A small audio frame classifier, trained from scratch: batches of 128.
Rows from block 3 of a small audio frame classifier, named by matrix and row number. Each number is 128 + 24 x the weight over its row's rms, rounded and kept within 0 to 255. All counts start at 0. Numbers have three digits each.
After each channel's rows are labels from the 100 clips, of 14976, where the channel reaches its highest value: "lies over" is the class under the peak. Only what is clearly more common there than usual is listed. The data: single English command words and digits, spoken by a formant synthesiser in many voices.
# c30: last pointwise conv (model.blocks.3.c3.0.weight, 192x192x1), inputs 0-191

c30.55:124101111135111131150113151146085122147156193144110177190100114127114128137101103159080154130131153102149132117037096127115120136141115088053099120131125165165133124136098131098116146124122089148104107142121135142078121151119142086165154155093141133119161148099141125114158135111166107128121130145143131141096112128155113141143114092147163154128118102113133175133127139102132161125122108147155157130157159148139131133134163145148115123098127125159099105097161138146189090091122125115105134135160120116143151142132154134120131091121146082136142132143109155139142150159125117114
lies over: /aɪ/

c30.148:119153209150110148124126110148108135103114134150163080142149141114124104123124137078160167160115135152172121141190078153112097173119156148144223119162104143113153134133153092123123137087160121120166122157135139142125107113141146134138079147146114143087160116085118145137093096111079132135142158114136157121073116135107141121134156112121091124154095123148110123183128142145134108144119096125129124129077095128140130157130097095140118136151141120141131133118124109126123084135132159129141135133098106125117125088134153108135141090112094118118138106110148100146118132121119149115
lies over: /ɪ/

c30.133:128119175143139102113189134126102127103131116126077064107130132116147099090154139112086118125115112146139070140136119091115113132129129168109133134157144131128127087123123095147125174112111114147092111171106137117107115119135096101121108117152151161140112095125153139095174138124107098173148122100105140158133110102104134126087137092139074144149116108135103098148114131165134142061094104119126129116121108131132115121116116124108106162105113127116102123101138102110110129143129141105136070140093159133137107082110119096151138093086111106124114084106164132155084163099120109088
lies over: /w/

c30.124:157106129145140108141138124152152141107118129116094121113145120100160127123149151129111173126132139137156126121121157089110173115142098114122089154110140125151121117145104139089120127125099177098166144130112088143169150155101093156148158119098135133135102114134148113182138144138160188091113145138148115106156130149117124136127138144104130106090106150115148099117119094120142131145160153100145093155152199122121106133124170125150139066148099129072110116094086170108109111160145147130133132134120135130104186168121164163095128146117134135124169123129105075138145133117120188142
lies over: /aɪ/

c30.48:122126127146102139095108135105112097115146134127087200157105171096104132137100119118107092117143177141177125099103115136109087110104117117110147100152143175123162126149121111109104144122119099160105154143121141128149139117120149173164099137105091146126118128161106092107157097134141122140091131113119117170140087104075116127089117125093154117155082121153115152176147130123158184125140095113162168090087141119116153131149105140182133123135107147153131100107128118090131084136145114159126134147109140161144126107170130144091164110123118095161129141113119148107128113114108106144
lies over: /aɪ/

c30.57:153106132111131120146126105150128158112141130133134113128165177125111149084113160132133135133133166128119151139134126107128095139148106122111130106135138099120129103152151105131108105172082101185122065131107148094094113154121158156132135169154128153107140172186116093104092154099152120110150161130150163160124097131138143134133147142130133127114125119149132114095155100045141120143123164158126145141136126146118117173145155153070150114103162176081150125110134149110149111120168113119068112135120095140155160112124099117136120146073142101120146148147119138130177112132103131135
lies over: /f/

c30.125:141110157122113123133150123122100117110128123099129099108113105078146111054074120136109092100107134129140102123123108080069110131099115142108166104122179151113157127155118107152134125127105133154116106131141171116126137123152167129088101080156134171117092102157144145109149115104162126129153116098084126146125143113109115163127111072132105124143085128139146095158134131153146135126143146136135159155107145113146151112128119155144131159074141096161117165126139143134113107118117120157137047163127154143174126117102153124103128087097135124099115140071137153141130152114137125114
lies over: /aɪ/

c30.169:110106136120113180149116128103129164104151107132190172114123143101136130107107106117134100118119135127170122104131091162112099090113139134132168175118116096160124120111105114142153122097145139099125147124165142151199126150145169188115127150160137129123138164117082094125127136097138168117098156089135115092147120143153160120124135110120137132115117187100127112157118148124130100157088130096133084120122189128127132102093094137117108115171071154138123133134110108130136136128088134117139162097145113131140170083110126116119113121175129126138120118146123083131084141121106104132
lies over: /aɪ/; /i/

c30.111:147119100103118137140119165109149150092159143139195114101136133127181139118126091111132148124109148133145179114159117120161154086120149157114126162108110125115092133163128127146153144123123123114138137095131147144176111171143179204140120172167103134157117226123120114142098151112137172077117176144113117147133128145159125106148125149111120126137112154150143146166154140126131108163169108104105091164128156123139146111107139131161101120147109146153157163134133138169142132119146127102138134109125094162155174128121115118120117113156141143143146133154144104126120122154129134114
lies over: /f/

c30.131:117100127123103119119140162128122111121111118153125080070131095139144112117117125116103075117139094160133119133129083116130171115087145134095124128173185115110127093107135103115070119134086109146124094175158120132104118115105127116149107117127101155123091160086112136136137128147126123134156113163118132149125104144119120133117147133123077079139165119144116110122124097126126124136121057143096131117154116135140118130100087129060120113140135150144092134155147090093094114114159129117110121111134120150108132090150162140152131076100086107165075112123123095120107142134076106113
lies over: /w/

c30.44:132139118119123137163129118138158103124128135099105165083118132153084171151133102118065125083144130152108138143060121162130125101120111132093107125145098122124203102153164115139138148128121097157101129107116078124105111156090112094131130111099156161083180121151126119107146128149141124116103100122158129123158118144089089124127137129112143129119139156164092187087153143080122086162169111170099143141105110166119133114133139132138180118135144114121128078118135111143158137145146127125082161117108105109130138117145115134138133139139168114150112143151158104140135148127136153144
lies over: /aɪ/; /ʃ/

c30.179:107115126114106122112150147140191131139133159161117128148159104159131096080145112127129149109094128177108122130123157100120131135160135150129094095093180156156115063101131103127096109097109125153146113172105150143105152093143151139131123126118115167141133142114120122098161131129141074173108111097103117152162102119113118082119094106084136152140089086133093133119128093154111125068108116154137145097093102089149111109154152157103131140127112157145080116142128110144102147111117168140152139128107180150129154134116121098127145113091133132133137133150111126101080117095133127107
lies over: /w/

c30.20:168097127130147090138116133133135149113182148110136135089122120114140104096127154121128186098117156112179145129106121124134136134168092118123125128135147109130150071130129104118107132094108132094146105136115125096115141132137138125131133129162073116128140138104116089140143103126161121106129067138110139116129147125130104143110113090117151118107142145098145100067166067125129129150165143089145114184140169078120105085119173134113139077151108130107118080126111159098110116152143138142085129101143099118141145128139129144095102144087133120129115155112094058128134101126148161124
lies over: /aɪ/